From a checkpoint of a small image captioner: decoder width 256, decoder activation swiglu.
Rows from block 10 of the image encoder of a small image captioner, named by matrix and row number. Rows with one number belong to one neuron. Each number is 50 + 15 x the weight over its row's rms, rounded and kept within 0 to 99. All counts start at 0. After the name is the row's rms in percent of the matrix's.
After each neuron's rows are labels from the 100 images, of 14976, where the neuron reaches its highest value: "strongest on" is what is common among them. Only what is clearly more common there than usual is listed. The data: rosettes with rotational symmetry.
# fc1: MLP up (encoder.blocks.10.mlp.fc1.weight, 1536x384), inputs 192-287
# fc2: MLP down (encoder.blocks.10.mlp.fc2.weight, 384x1536, transposed), outputs 192-287

fc1.674 127:78 45 36 58 62 47 46 57 60 54 34 37 60 43 65 29 55 41 20 46 41 48 33 47 46 44 57 61 58 51 27 43 62 32 54 37 56 71 12 40 41 66 34 44 57 33 45 41 45 45 38 45 44 66 68 61 24 52 39 64 40 57 52 68 86 72 47 50 59 33 63 63 38 36 29 78 56 32 56 72 52 49 48 51 45 57 67 34 54 50 51 75 17 67 44 52
fc2.674 144:49 50 37 41 57 39 57 72 43 46 65 63 45 56 68 57 48 38 53 55 38 71 66 65 53 36 46 21 56 41 69 45 46 54 74 72 48 30 90 69 40 39 81 50 26 52 50 61 49 57 70 28 40 22 43 47 68 64 60 25 65 63 65 36 23 51 46 46 53 88 44 46 59 71 62 25 49 39 43 38 46 69 47 52 52 46 29 72 62 56 41 32 73 38 47 71
strongest on: earthy

fc1.717 060:64 36 30 56 40 73 58 61 48 79 30 54 41 58 28 57 36 54 42 47 50 66 38 34 35 61 42 47 40 54 57 64 45 60 55 52 51 45 51 53 59 58 36 54 44 66 55 73 42 72 60 62 44 39 41 54 56 18 52 47 64 45 82 46 32 21 46 75 72 64 65 45 54 55 31 38 48 72 53 38 40 61 32 69 32 47 70 45 44 40 60 13 31 56 48 58
fc2.717 064:53 51 37 36 60 27 55 33 42 55 52 66 43 57 48 55 76 66 65 68 65 35 66 76 66 50 57 48 47 35 34 34 43 79 25 77 56 27 69 59 43 57 55 59 51 75 34 58 68 40 66 52 55 46 34 40 69 59 81 50 24 44 65 51 61 63 26 31 37 47 35 73 18 66 67 61 55 35 70 52 37 28 44 26 76 48 50 70 31 79 43 50 48 51 51 64
strongest on: earthy; three-fold

fc1.22 193:65 45 30 60 62 39 20 52 75 44 56 39 55 40 62 65 23 57 59 48 64 52 26 34 58 61 38 69 65 50 26 46 53 59 35 67 82 60 61 45 49 73 26 37 36 49 46 59 68 35 43 76 36 63 66 30 18 62 62 64 67 58 50 51 60 38 68 58 60 51 55 38 46 62 56 36 48 38 14 66 39 50 38 31 73 66 49 50 43 51 24 48 36 55 58 46
fc2.22 202:55 60 40 19 44 40 61 41 25 55 52 35 45 63 51 40 60 66 05 55 33 35 66 33 27 25 44 48 66 58 62 37 63 58 60 58 35 48 51 60 25 59 81 58 37 53 67 55 58 44 54 36 31 51 31 52 47 31 32 61 51 46 38 62 79 65 41 60 41 61 32 52 39 40 55 55 50 52 49 57 27 66 52 31 53 41 48 33 58 59 54 70 40 53 58 57
strongest on: three-fold; vivid; cool

fc1.134 234:51 76 61 89 37 56 58 48 53 60 66 49 54 37 69 58 63 38 80 28 60 43 56 37 64 47 33 75 33 75 71 29 61 42 84 39 52 69 57 60 44 51 58 69 58 38 40 73 58 31 38 43 31 80 60 47 45 71 67 49 68 73 67 28 73 57 56 47 69 49 61 41 40 29 33 39 31 65 50 44 44 53 33 77 66 26 19 28 60 48 83 45 55 47 32 54
fc2.134 218:50 30 57 44 41 54 61 62 59 62 50 66 58 49 35 82 54 44 44 66 56 58 57 67 46 65 37 32 30 53 28 70 27 56 65 62 40 62 30 46 43 59 57 44 27 44 74 23 57 69 59 58 55 47 39 26 41 60 36 36 52 60 54 57 19 49 58 31 46 58 20 31 39 54 11 74 63 34 47 75 56 51 52 43 36 48 56 70 38 56 32 66 51 54 62 61
strongest on: pastel; three-fold; four-fold

fc1.699 056:66 64 52 39 45 50 48 52 54 44 73 69 36 45 24 30 34 68 33 16 55 63 41 53 56 38 54 19 53 38 58 55 36 38 13 87 35 60 67 59 69 48 41 48 59 59 28 37 35 31 26 43 53 80 59 19 59 73 66 52 42 67 65 57 77 49 39 56 55 37 55 69 29 43 44 53 70 59 46 64 60 51 46 58 72 38 87 57 26 50 71 55 46 42 55 74
fc2.699 058:41 18 59 58 58 29 47 69 50 62 46 50 62 31 63 66 32 48 49 31 57 54 71 59 35 49 55 54 29 41 30 63 52 41 62 51 43 63 45 35 32 46 66 17 66 55 40 40 51 69 99 59 33 41 53 46 23 52 30 27 51 35 49 50 65 47 55 67 63 64 55 38 56 20 38 45 61 52 65 52 67 64 54 47 50 34 41 44 79 34 10 26 35 34 55 53
strongest on: pastel

fc1.57 034:44 28 42 44 67 49 73 13 38 38 67 74 66 46 35 46 71 43 18 35 54 26 35 70 51 38 30 54 70 49 47 33 53 72 59 48 38 46 47 49 61 48 00 42 45 85 34 44 75 33 50 48 53 54 48 57 60 53 58 29 78 39 45 53 64 62 58 83 36 45 64 36 75 54 51 68 62 59 51 41 29 49 53 46 48 60 40 58 78 27 48 38 10 59 47 61
fc2.57 038:84 62 27 67 37 76 52 43 58 52 54 59 61 62 41 47 20 55 35 74 48 32 53 51 48 65 37 52 67 49 50 53 89 53 31 73 52 41 73 32 33 51 25 60 48 54 39 65 48 30 25 51 86 36 50 60 15 39 46 61 32 72 34 36 70 06 34 44 35 34 41 60 52 31 42 69 44 27 61 64 62 54 51 37 41 74 50 39 58 76 61 43 57 44 38 48
strongest on: grey

fc1.716 079:60 42 83 19 50 31 23 25 61 81 46 72 52 39 53 37 62 68 76 54 59 45 60 64 54 40 80 68 51 43 64 42 67 59 39 60 55 57 33 74 45 49 25 63 56 75 61 16 56 41 23 64 46 37 49 17 14 54 63 53 29 57 61 40 43 58 54 65 55 49 30 58 59 46 25 55 32 32 36 29 61 33 68 53 53 53 50 40 48 82 44 38 29 48 78 34
fc2.716 086:51 41 55 94 39 57 62 63 40 33 35 52 28 42 57 76 55 45 64 29 44 64 50 52 30 47 49 54 65 71 56 52 53 38 66 52 52 46 33 67 58 65 56 44 32 36 53 51 24 76 42 52 54 65 51 42 45 37 53 43 58 42 48 62 39 42 54 03 54 46 60 50 25 46 53 48 76 70 56 38 38 38 30 31 46 66 47 41 40 58 49 49 39 67 49 62
strongest on: warm; three-fold

fc1.505 113:49 57 62 30 63 41 50 50 30 57 51 52 32 45 51 33 58 70 27 45 83 49 35 62 65 56 58 64 60 50 60 48 40 54 78 39 11 56 72 89 56 76 80 51 45 52 38 43 23 45 59 53 35 42 58 57 53 56 61 39 31 72 79 38 59 60 50 73 38 47 79 65 46 58 64 54 24 42 63 50 58 34 47 40 43 61 78 65 53 62 57 44 46 52 43 57
fc2.505 104:70 56 43 50 50 38 54 58 59 42 38 62 65 53 39 56 35 22 18 70 45 54 65 39 30 50 53 49 40 57 46 51 68 62 14 57 39 36 23 06 71 49 31 53 41 50 31 63 56 61 37 51 43 56 77 28 51 56 25 66 37 50 54 47 45 65 42 38 52 56 43 45 39 46 22 71 72 60 45 50 45 57 83 30 66 49 51 46 38 55 40 55 58 45 49 59
strongest on: earthy

fc1.355 149:71 59 31 56 48 70 43 59 51 57 45 32 48 44 22 65 65 27 64 50 47 73 53 50 28 66 34 72 65 75 55 28 53 46 59 41 24 42 64 47 43 14 56 28 45 21 49 43 44 57 53 69 29 80 22 42 39 56 54 74 62 24 66 65 63 36 18 63 63 37 31 69 57 53 55 68 35 68 52 36 48 48 66 21 50 49 35 34 41 56 45 57 31 64 57 41
fc2.355 155:68 40 67 53 54 58 65 47 37 84 16 36 51 48 51 22 57 49 05 48 22 52 59 53 64 45 27 64 66 52 34 69 24 40 26 53 70 53 57 71 32 56 34 63 12 37 55 63 68 49 25 74 73 67 47 49 69 45 80 52 25 63 57 51 39 48 66 48 65 45 67 42 73 41 79 09 53 32 51 64 68 51 73 21 62 50 34 73 70 28 32 69 17 54 43 43
strongest on: dark

fc1.552 156:40 62 60 03 58 45 59 54 58 51 44 63 80 50 37 41 39 52 58 59 43 41 61 77 61 73 23 36 43 57 37 54 38 49 49 29 20 43 60 36 06 27 59 65 58 65 50 56 68 37 88 51 82 47 60 56 65 56 79 37 47 74 25 52 43 58 54 25 37 40 59 37 60 72 44 63 46 45 57 51 42 48 59 88 65 45 37 70 32 44 48 38 41 54 73 65
fc2.552 134:76 53 46 79 35 77 53 51 19 43 60 58 21 52 74 37 43 45 40 34 53 66 49 16 27 29 63 66 69 46 63 45 78 49 69 48 58 52 42 69 52 95 43 40 41 58 36 49 53 49 10 54 41 64 57 54 38 55 18 74 67 35 52 34 54 54 64 59 68 64 47 65 29 37 64 38 68 38 55 24 34 56 57 18 47 45 27 46 65 54 52 58 77 75 52 40
strongest on: dark

fc1.735 251:65 37 36 72 49 56 48 55 50 33 22 50 63 73 58 77 74 53 61 57 42 59 42 49 58 64 32 46 41 60 66 67 52 32 66 66 34 69 44 53 36 40 60 74 30 63 34 51 61 55 70 53 35 62 51 52 57 16 61 54 39 28 39 69 40 31 36 52 41 41 39 52 41 55 47 39 54 34 55 60 62 82 56 58 71 67 45 56 51 39 34 67 78 47 23 67
fc2.735 214:33 39 81 54 50 43 54 40 63 60 49 68 48 34 64 27 48 25 21 70 65 41 52 38 49 40 51 49 76 27 47 14 62 47 32 51 61 19 44 53 55 64 29 42 56 17 57 37 31 59 37 42 46 40 46 49 52 82 38 27 45 60 84 26 41 89 73 57 42 62 91 40 50 21 48 85 43 49 50 41 28 22 37 24 46 43 56 40 37 26 45 64 23 59 67 37
strongest on: mirrored; warm; grey

fc1.414 112:36 46 37 61 70 38 45 46 75 20 42 46 50 40 54 48 67 67 37 37 41 47 49 53 61 31 56 62 56 21 51 70 22 33 33 40 58 51 41 47 52 75 66 49 32 37 43 58 57 78 56 30 45 45 46 59 62 42 41 65 51 55 29 79 82 63 47 50 34 34 52 44 50 63 57 63 53 47 52 62 39 94 40 54 76 49 59 58 50 62 40 55 24 60 31 49
fc2.414 113:39 42 79 45 47 57 38 41 22 89 62 52 17 60 31 60 64 45 40 65 41 36 78 56 20 57 21 55 70 59 40 24 47 73 46 35 48 61 87 60 39 52 41 78 65 57 70 46 44 39 47 42 43 61 57 60 59 41 55 27 72 28 56 25 48 50 52 59 54 71 59 50 33 52 36 24 65 28 50 60 60 34 41 39 79 27 64 61 52 70 48 35 49 56 62 42
strongest on: vivid; three-fold

fc1.195 046:56 37 26 49 73 33 63 45 50 33 54 47 59 38 39 69 52 74 31 42 47 53 44 50 35 38 74 38 59 24 49 47 48 34 59 70 70 33 32 70 46 42 48 43 39 45 64 70 73 39 53 42 57 53 34 57 75 68 61 42 77 74 32 66 29 41 56 50 00 59 40 57 42 63 95 48 32 46 71 52 15 49 47 50 48 51 41 39 51 18 44 28 67 46 46 74
fc2.195 051:42 74 45 61 31 47 38 43 37 85 45 72 42 72 66 39 51 55 38 54 72 56 74 38 44 37 23 45 66 33 30 61 52 49 59 42 43 49 86 40 60 42 61 34 31 18 40 83 54 50 19 53 23 50 55 64 47 23 42 69 63 43 43 36 51 41 59 24 78 49 34 52 60 69 53 41 63 45 62 55 59 51 82 40 40 82 25 68 45 62 50 61 35 59 76 76
strongest on: mirrored; warm; nine-fold

fc1.592 178:49 42 51 49 50 65 54 24 59 54 11 63 41 63 59 40 67 56 34 77 33 43 56 69 55 26 55 57 53 28 54 33 52 53 37 35 25 45 48 33 61 71 28 84 53 39 56 65 57 51 12 48 46 52 68 52 35 68 47 48 44 51 52 48 79 62 71 09 27 52 38 60 53 23 75 66 47 54 38 83 53 31 42 52 43 57 60 64 50 82 38 65 48 47 42 29
fc2.592 179:33 36 57 39 59 41 54 54 73 40 60 38 48 59 58 56 28 58 61 42 29 62 35 43 49 39 76 59 43 40 35 68 40 43 42 51 57 41 48 65 11 63 59 42 42 53 59 29 37 60 78 34 67 18 45 30 49 28 40 46 41 48 45 74 60 60 52 42 32 68 34 48 47 47 52 39 46 66 47 40 22 56 36 46 48 48 33 72 45 53 29 74 25 52 57 52
strongest on: dark; three-fold

fc1.83 108:64 39 41 20 48 56 39 66 43 61 47 62 64 57 65 58 64 68 58 56 57 64 41 32 76 40 69 44 10 69 46 42 45 32 37 59 91 71 42 42 78 51 38 55 42 50 68 67 59 62 73 54 63 76 44 13 42 71 37 36 65 44 73 37 40 71 55 49 34 47 72 41 61 51 59 51 46 33 38 49 41 52 46 13 51 21 49 44 49 46 59 29 38 58 65 84
fc2.83 130:80 77 35 60 59 44 38 48 60 34 37 54 66 39 53 66 56 55 53 58 62 58 40 69 37 63 39 80 50 56 61 69 63 46 63 37 59 44 47 28 12 64 56 28 14 38 41 65 57 51 64 50 86 47 38 53 31 53 73 54 21 62 67 58 27 68 31 25 58 56 63 46 31 32 43 59 77 62 66 34 74 75 73 48 23 74 48 38 27 52 52 52 53 45 49 64
strongest on: vivid; three-fold; pastel

fc1.386 067:93 55 74 59 71 89 56 48 47 47 61 74 71 30 36 53 57 41 39 31 40 18 85 47 76 60 41 57 50 36 51 83 56 52 34 43 60 55 55 63 67 56 53 58 29 50 46 67 31 43 70 66 41 43 56 31 74 57 44 52 55 41 53 74 53 34 39 33 61 51 39 50 48 53 60 71 37 37 62 65 40 43 50 22 44 32 30 50 55 63 43 36 37 49 59 36
fc2.386 073:23 35 36 50 28 42 72 46 59 41 56 41 50 56 48 30 86 48 87 38 49 58 26 73 43 52 43 55 86 68 46 55 57 37 33 31 62 55 75 64 41 41 54 42 36 67 57 48 55 58 46 41 57 49 47 36 43 54 69 58 31 77 66 44 40 28 69 90 46 57 47 40 17 21 38 44 65 31 44 43 61 40 56 43 59 34 64 35 42 28 78 64 55 64 56 43
strongest on: dark

fc1.690 120:66 39 57 55 49 42 69 38 71 63 75 52 45 47 82 45 62 62 47 36 62 44 30 63 17 61 58 48 39 69 75 65 35 39 69 48 40 41 53 56 29 53 59 39 51 57 35 42 59 60 76 51 50 45 43 34 22 59 43 54 54 58 25 41 34 79 47 46 35 50 54 54 62 69 55 71 53 58 49 34 61 66 76 61 47 58 64 51 39 57 27 50 41 63 49 62
fc2.690 131:16 62 50 61 52 46 25 57 73 52 53 32 49 44 47 54 23 59 30 50 51 64 30 36 66 71 27 36 59 54 61 40 34 40 58 34 32 40 40 55 55 57 42 49 61 52 43 47 54 62 58 74 65 51 43 70 70 47 64 51 37 73 64 67 43 41 49 31 52 52 75 63 39 61 57 39 74 69 49 84 99 54 29 40 50 36 40 80 38 39 61 70 24 26 56 46
strongest on: warm; three-fold

fc1.179 016:59 34 39 37 63 73 21 51 47 45 51 26 38 58 45 47 27 50 76 67 52 43 76 39 69 36 66 39 53 40 40 70 42 31 45 55 48 35 40 42 37 63 43 49 56 54 45 37 59 49 53 49 81 45 45 63 32 53 47 52 69 39 50 54 66 29 44 56 50 42 38 78 65 60 49 61 37 64 16 40 60 57 74 54 24 33 56 46 65 71 55 53 47 48 57 45
fc2.179 021:40 64 44 53 36 52 68 50 51 45 67 53 66 67 74 30 32 47 62 58 43 49 76 61 59 56 55 54 48 66 30 69 49 41 58 59 54 57 33 38 45 34 55 38 71 52 57 44 68 62 35 43 47 28 51 25 66 40 38 37 51 57 26 54 52 61 51 58 58 55 81 63 61 53 84 46 62 52 57 33 83 44 45 41 53 28 45 35 43 67 63 44 31 42 61 51
strongest on: three-fold; pastel

fc1.100 237:41 45 53 65 62 35 37 39 46 51 38 67 51 54 59 53 73 65 44 72 57 52 30 61 55 44 82 58 34 17 52 53 33 41 38 16 36 54 63 41 40 73 31 53 26 17 47 45 62 49 25 55 57 56 51 45 70 53 27 56 45 41 60 58 54 68 52 14 59 55 59 41 40 52 61 56 60 61 35 62 57 58 64 64 60 45 23 45 49 71 31 31 31 57 48 64
fc2.100 255:72 74 10 46 37 31 38 51 46 44 50 46 24 57 35 71 66 56 41 65 57 52 58 34 44 58 13 25 57 69 49 39 45 76 42 57 47 51 69 36 23 46 64 27 28 56 54 26 55 47 80 39 17 60 52 26 39 68 68 35 62 34 25 42 49 51 58 70 59 42 51 65 54 45 48 59 47 41 66 26 72 43 43 54 58 74 72 57 29 49 43 48 48 20 54 44
strongest on: vivid; three-fold

fc1.744 074:84 22 68 56 67 59 19 40 36 19 53 37 60 68 49 52 61 58 72 72 11 45 31 53 48 65 57 60 81 62 77 32 50 32 69 70 23 73 62 47 49 61 84 50 68 56 35 27 38 57 72 69 52 57 55 71 56 35 66 55 22 37 73 74 71 18 31 52 59 55 41 81 21 53 57 55 64 35 38 70 57 46 50 45 23 21 48 57 57 48 66 45 29 30 64 49
fc2.744 082:71 81 40 66 33 58 45 83 85 51 58 56 53 16 67 50 47 54 47 31 57 66 39 23 56 75 44 57 33 50 56 46 31 30 70 43 71 34 48 29 53 63 43 39 35 62 53 55 71 32 38 36 46 41 42 61 79 76 39 40 48 54 67 29 15 53 44 22 40 46 66 53 49 59 35 50 72 69 34 39 56 52 56 35 62 69 52 48 41 33 37 41 38 59 66 42
strongest on: vivid

fc1.419 108:30 52 28 40 16 67 43 47 61 66 42 57 49 57 52 18 63 25 79 55 32 42 48 52 52 45 49 50 79 51 61 52 54 33 51 39 60 55 39 40 49 50 50 52 68 33 68 37 30 53 52 29 61 39 30 58 45 66 36 57 74 55 50 61 73 61 72 52 52 46 60 59 50 39 41 61 35 58 41 73 34 71 44 70 55 43 37 44 38 35 56 31 45 59 52 44
fc2.419 089:54 71 63 48 68 53 58 64 22 49 48 38 39 34 51 70 36 49 11 33 87 70 51 60 60 47 61 37 42 48 46 60 51 56 55 64 25 45 73 55 46 73 42 35 27 60 74 54 50 70 42 52 42 28 75 53 58 23 57 55 50 36 65 40 25 27 33 51 57 77 43 24 39 53 73 11 49 66 71 55 57 49 65 17 29 59 69 41 52 52 39 49 71 42 59 52
strongest on: mirrored; grey

fc1.204 028:46 38 53 53 48 44 41 63 53 64 48 80 59 47 48 57 56 64 50 58 67 57 50 50 64 39 51 33 48 41 52 08 44 57 65 68 34 42 16 51 47 76 49 45 52 61 30 58 50 39 56 51 75 45 50 62 51 63 55 36 50 52 27 62 62 48 35 40 41 59 45 36 57 30 47 40 54 54 57 25 46 60 60 64 54 25 66 49 16 33 40 58 47 50 57 53
fc2.204 031:54 65 52 64 45 38 46 67 41 49 58 20 39 46 57 60 36 33 42 65 59 64 51 38 60 45 62 39 59 50 51 58 56 38 38 45 38 52 42 53 45 47 71 44 45 48 57 57 50 70 37 49 33 76 39 48 47 37 40 16 63 58 60 64 58 42 58 27 75 42 35 66 59 36 72 64 50 23 19 54 27 55 29 51 55 59 52 74 58 79 43 58 55 58 66 66
strongest on: dark

fc1.563 109:48 34 57 44 71 50 41 33 29 40 58 58 64 56 52 43 48 52 56 47 51 46 55 39 28 53 79 67 19 39 38 67 55 51 36 69 70 74 53 55 16 28 21 43 49 65 51 81 80 65 52 61 74 56 53 43 79 43 56 45 61 41 68 67 38 52 37 42 32 67 43 58 28 61 49 35 33 33 42 52 12 65 39 38 48 46 58 45 45 59 50 76 17 86 59 38
fc2.563 097:63 52 58 52 58 36 45 49 64 50 42 52 50 54 28 64 74 64 39 46 60 55 82 51 47 57 51 38 50 53 61 32 59 83 58 41 41 41 36 46 46 82 46 63 37 32 77 67 28 48 50 52 20 51 42 70 44 53 69 70 49 31 34 44 77 39 66 52 50 65 48 47 43 50 50 73 54 37 67 73 28 34 76 34 44 76 51 47 60 43 31 64 41 47 38 58
strongest on: warm; cool

fc1.678 099:79 47 15 31 55 70 55 61 44 43 63 42 40 45 61 59 73 67 33 51 43 43 21 25 60 41 73 51 79 61 46 41 57 40 46 56 03 66 49 69 77 58 58 36 71 67 53 42 59 53 87 40 42 61 62 48 64 75 58 61 42 44 62 56 51 73 62 42 49 64 46 54 59 42 44 39 79 69 31 54 42 73 25 56 57 40 77 40 74 25 60 43 40 44 28 58
fc2.678 106:75 73 78 83 53 37 62 40 61 39 51 59 49 52 52 38 65 32 52 54 35 41 54 46 57 47 65 52 46 39 48 78 31 62 57 65 59 39 51 42 31 40 35 38 51 42 58 38 37 43 65 65 25 56 61 62 53 64 49 53 54 49 53 37 34 55 46 75 39 40 30 28 27 65 73 46 53 67 64 33 60 61 64 43 72 79 80 78 24 62 48 74 45 54 46 37
strongest on: pastel; three-fold

fc1.450 254:64 67 53 59 58 60 59 47 26 32 47 44 55 54 25 38 43 24 63 38 48 44 78 33 29 52 56 39 73 50 49 58 51 53 37 50 49 50 39 40 62 75 61 77 63 44 46 44 36 39 66 51 49 49 47 54 55 25 53 49 49 54 56 49 56 23 68 44 57 43 47 36 28 33 55 62 45 49 44 44 33 34 12 56 47 24 47 23 76 24 28 51 59 53 31 75
fc2.450 242:71 41 54 31 48 70 39 37 39 43 58 33 50 50 50 51 61 51 58 31 52 31 31 36 56 34 46 55 52 52 65 46 27 41 72 32 70 49 33 30 34 49 61 20 37 58 62 34 45 46 34 60 31 68 62 32 58 76 54 42 44 60 13 45 44 63 65 77 37 78 70 69 58 65 62 26 51 62 51 65 54 30 62 43 55 48 44 36 36 51 76 58 46 30 62 37
strongest on: earthy

fc1.4 203:50 51 34 73 38 59 25 49 36 48 26 28 67 27 33 48 45 51 63 27 44 65 55 59 54 26 66 57 41 48 61 32 42 70 61 57 35 66 34 40 47 56 56 56 29 61 57 47 47 59 57 54 66 25 47 56 45 36 64 50 55 29 78 33 58 54 42 89 79 63 33 64 61 42 64 53 38 47 37 39 63 63 30 54 28 48 74 56 35 63 45 52 18 54 43 39
fc2.4 203:72 62 30 45 53 50 72 34 50 31 74 68 36 36 50 39 44 25 28 13 35 21 36 55 64 75 55 73 60 67 51 54 37 42 45 35 47 47 51 58 45 45 44 34 61 55 39 51 33 44 46 61 60 71 45 50 62 69 69 64 48 57 84 57 27 60 52 27 22 58 89 28 32 46 29 54 69 62 78 42 52 31 51 40 65 35 40 61 57 33 53 35 55 54 40 41
strongest on: dark

fc1.422 029:26 47 52 42 43 62 56 53 41 42 49 55 39 60 44 55 28 60 31 81 60 46 36 23 80 34 55 75 47 47 59 45 38 55 61 55 93 56 49 47 67 42 29 54 59 48 52 48 29 59 34 74 63 39 56 19 45 50 54 44 67 71 59 63 54 65 34 53 32 29 38 43 50 62 54 28 37 38 63 66 58 46 41 62 43 43 37 60 68 63 71 45 37 45 52 35
fc2.422 034:88 22 54 43 32 24 71 53 48 33 48 59 65 51 62 65 50 43 58 57 49 61 35 38 53 51 55 48 18 48 36 58 81 71 34 40 42 29 72 39 49 79 81 64 44 37 62 60 65 65 62 46 68 56 61 38 55 19 64 50 26 55 66 29 43 14 79 55 29 40 65 58 41 57 36 65 42 22 52 44 51 77 44 39 47 48 37 44 37 61 50 48 36 07 41 50
strongest on: earthy; three-fold

fc1.737 075:47 39 53 29 44 32 58 76 47 40 31 32 38 66 60 34 40 30 55 42 35 34 64 81 39 57 41 53 43 47 71 47 52 49 54 29 62 59 59 47 53 29 56 47 52 49 22 43 38 51 36 56 43 59 46 47 53 83 79 56 25 62 29 26 57 40 48 69 69 54 26 28 67 43 75 40 51 42 38 43 58 30 31 46 57 38 52 44 77 50 51 38 71 49 70 71
fc2.737 073:51 46 66 48 41 72 28 60 52 49 37 46 46 47 53 54 49 32 50 55 15 52 65 40 61 36 52 67 54 42 56 42 57 34 50 51 46 42 16 38 74 59 38 42 46 33 32 57 59 50 45 55 65 71 39 44 42 67 68 41 58 35 56 81 60 38 46 27 49 48 55 42 35 44 32 57 39 34 42 51 48 61 77 52 49 52 55 42 56 54 46 62 53 51 30 68
strongest on: grey

fc1.268 053:63 50 61 68 47 22 56 67 47 31 37 88 56 39 56 39 47 55 68 58 54 59 25 54 35 68 56 86 71 41 73 29 59 59 71 75 65 43 58 40 28 55 61 48 36 50 24 44 75 71 62 91 80 43 42 35 71 51 53 45 50 72 29 52 43 22 47 66 38 68 57 55 61 55 63 22 52 84 46 32 54 67 30 37 34 49 43 56 33 45 60 71 27 35 39 44
fc2.268 056:51 66 56 20 63 45 56 52 38 50 68 68 11 27 69 56 56 50 73 50 66 52 51 72 66 59 68 58 43 29 37 50 55 28 33 44 44 44 77 40 43 33 48 17 72 73 49 86 41 38 36 58 37 66 58 60 25 30 44 57 47 38 59 41 30 69 57 54 41 59 85 52 60 60 47 46 42 71 59 52 37 54 64 63 44 56 45 73 61 66 60 40 57 80 63 94
strongest on: earthy; three-fold; four-fold

fc1.585 060:29 44 78 26 63 51 63 71 38 35 41 24 54 31 38 46 26 47 17 33 50 53 47 60 51 63 43 61 74 64 46 57 68 45 66 41 55 65 57 49 36 35 61 52 49 11 07 81 63 24 33 50 40 47 36 51 22 55 57 46 47 77 42 48 63 42 64 26 46 62 32 42 52 50 23 62 67 54 46 42 53 48 61 51 21 72 57 66 23 63 58 31 44 37 43 30
fc2.585 066:53 45 09 58 39 46 52 28 62 52 49 44 72 50 63 44 38 39 64 47 49 55 57 46 50 35 52 72 69 53 53 46 48 57 53 58 54 33 54 53 59 54 64 55 62 39 77 72 50 37 61 26 23 50 47 42 45 42 43 38 50 54 40 79 31 52 41 53 56 80 76 49 73 49 57 29 28 56 44 38 26 20 47 38 67 49 79 35 57 50 42 28 54 43 53 29
strongest on: mirrored; warm

fc1.726 247:60 56 37 76 35 60 69 65 53 45 40 46 35 69 59 37 51 50 57 26 60 46 45 67 39 34 53 42 47 36 45 52 31 49 46 45 43 43 39 55 36 37 63 67 41 36 46 80 23 51 47 41 59 44 58 49 70 60 47 44 48 79 35 60 53 51 52 21 31 62 58 41 34 56 46 78 57 57 47 59 49 58 50 71 71 22 59 51 48 44 64 29 32 52 36 63
fc2.726 205:59 59 53 32 49 53 41 51 43 56 68 43 67 31 42 47 41 17 37 76 84 44 54 21 34 79 24 55 43 56 36 45 59 32 44 52 68 42 69 39 31 70 38 35 40 64 60 29 75 64 55 39 49 54 50 40 49 73 38 45 49 39 52 36 48 51 39 48 71 48 28 58 54 51 41 65 32 47 35 50 62 40 50 33 37 60 45 70 46 33 35 74 70 56 60 54
strongest on: pastel; three-fold

fc1.183 220:50 66 50 46 58 56 41 77 26 64 62 46 37 41 48 41 67 63 39 36 33 32 57 58 55 59 47 50 48 48 63 54 63 75 57 48 46 47 89 53 52 59 59 32 39 58 34 48 41 51 73 42 47 52 57 30 54 50 37 56 43 28 29 38 63 69 63 94 76 15 91 48 63 50 48 52 58 46 47 44 56 39 62 56 62 60 24 39 45 64 58 59 29 51 59 45
fc2.183 267:37 56 53 63 47 42 27 51 69 35 39 41 29 65 48 39 24 50 37 61 48 56 53 54 45 61 44 33 36 56 49 41 16 71 52 79 54 42 66 58 41 16 41 65 55 43 63 39 79 56 49 58 53 73 72 81 63 49 57 83 42 49 54 52 34 56 63 24 52 75 35 39 44 63 60 47 80 51 23 44 34 76 26 24 45 67 47 68 45 46 60 46 62 59 40 49
strongest on: three-fold; cool

fc1.549 198:43 34 52 37 56 76 44 55 21 71 42 51 48 71 78 55 47 53 50 59 77 19 26 49 55 39 32 63 31 65 39 45 50 41 58 62 64 68 51 52 36 50 65 59 57 79 40 31 41 52 38 62 74 41 44 69 51 72 65 27 45 76 32 46 44 56 60 20 37 54 37 61 35 44 57 95 69 39 59 60 33 50 35 74 58 49 48 41 33 53 59 76 39 42 55 44
fc2.549 246:55 49 49 47 62 46 47 53 64 33 46 52 40 46 35 10 41 03 60 66 21 59 61 53 34 78 43 53 48 63 38 42 74 61 66 61 64 73 65 33 28 69 70 49 59 55 59 47 56 22 51 43 68 60 45 54 29 54 54 44 40 71 58 71 80 63 42 64 40 55 45 35 36 52 45 43 59 33 47 81 58 60 56 57 37 22 46 43 50 35 42 34 69 65 35 66
strongest on: pastel; three-fold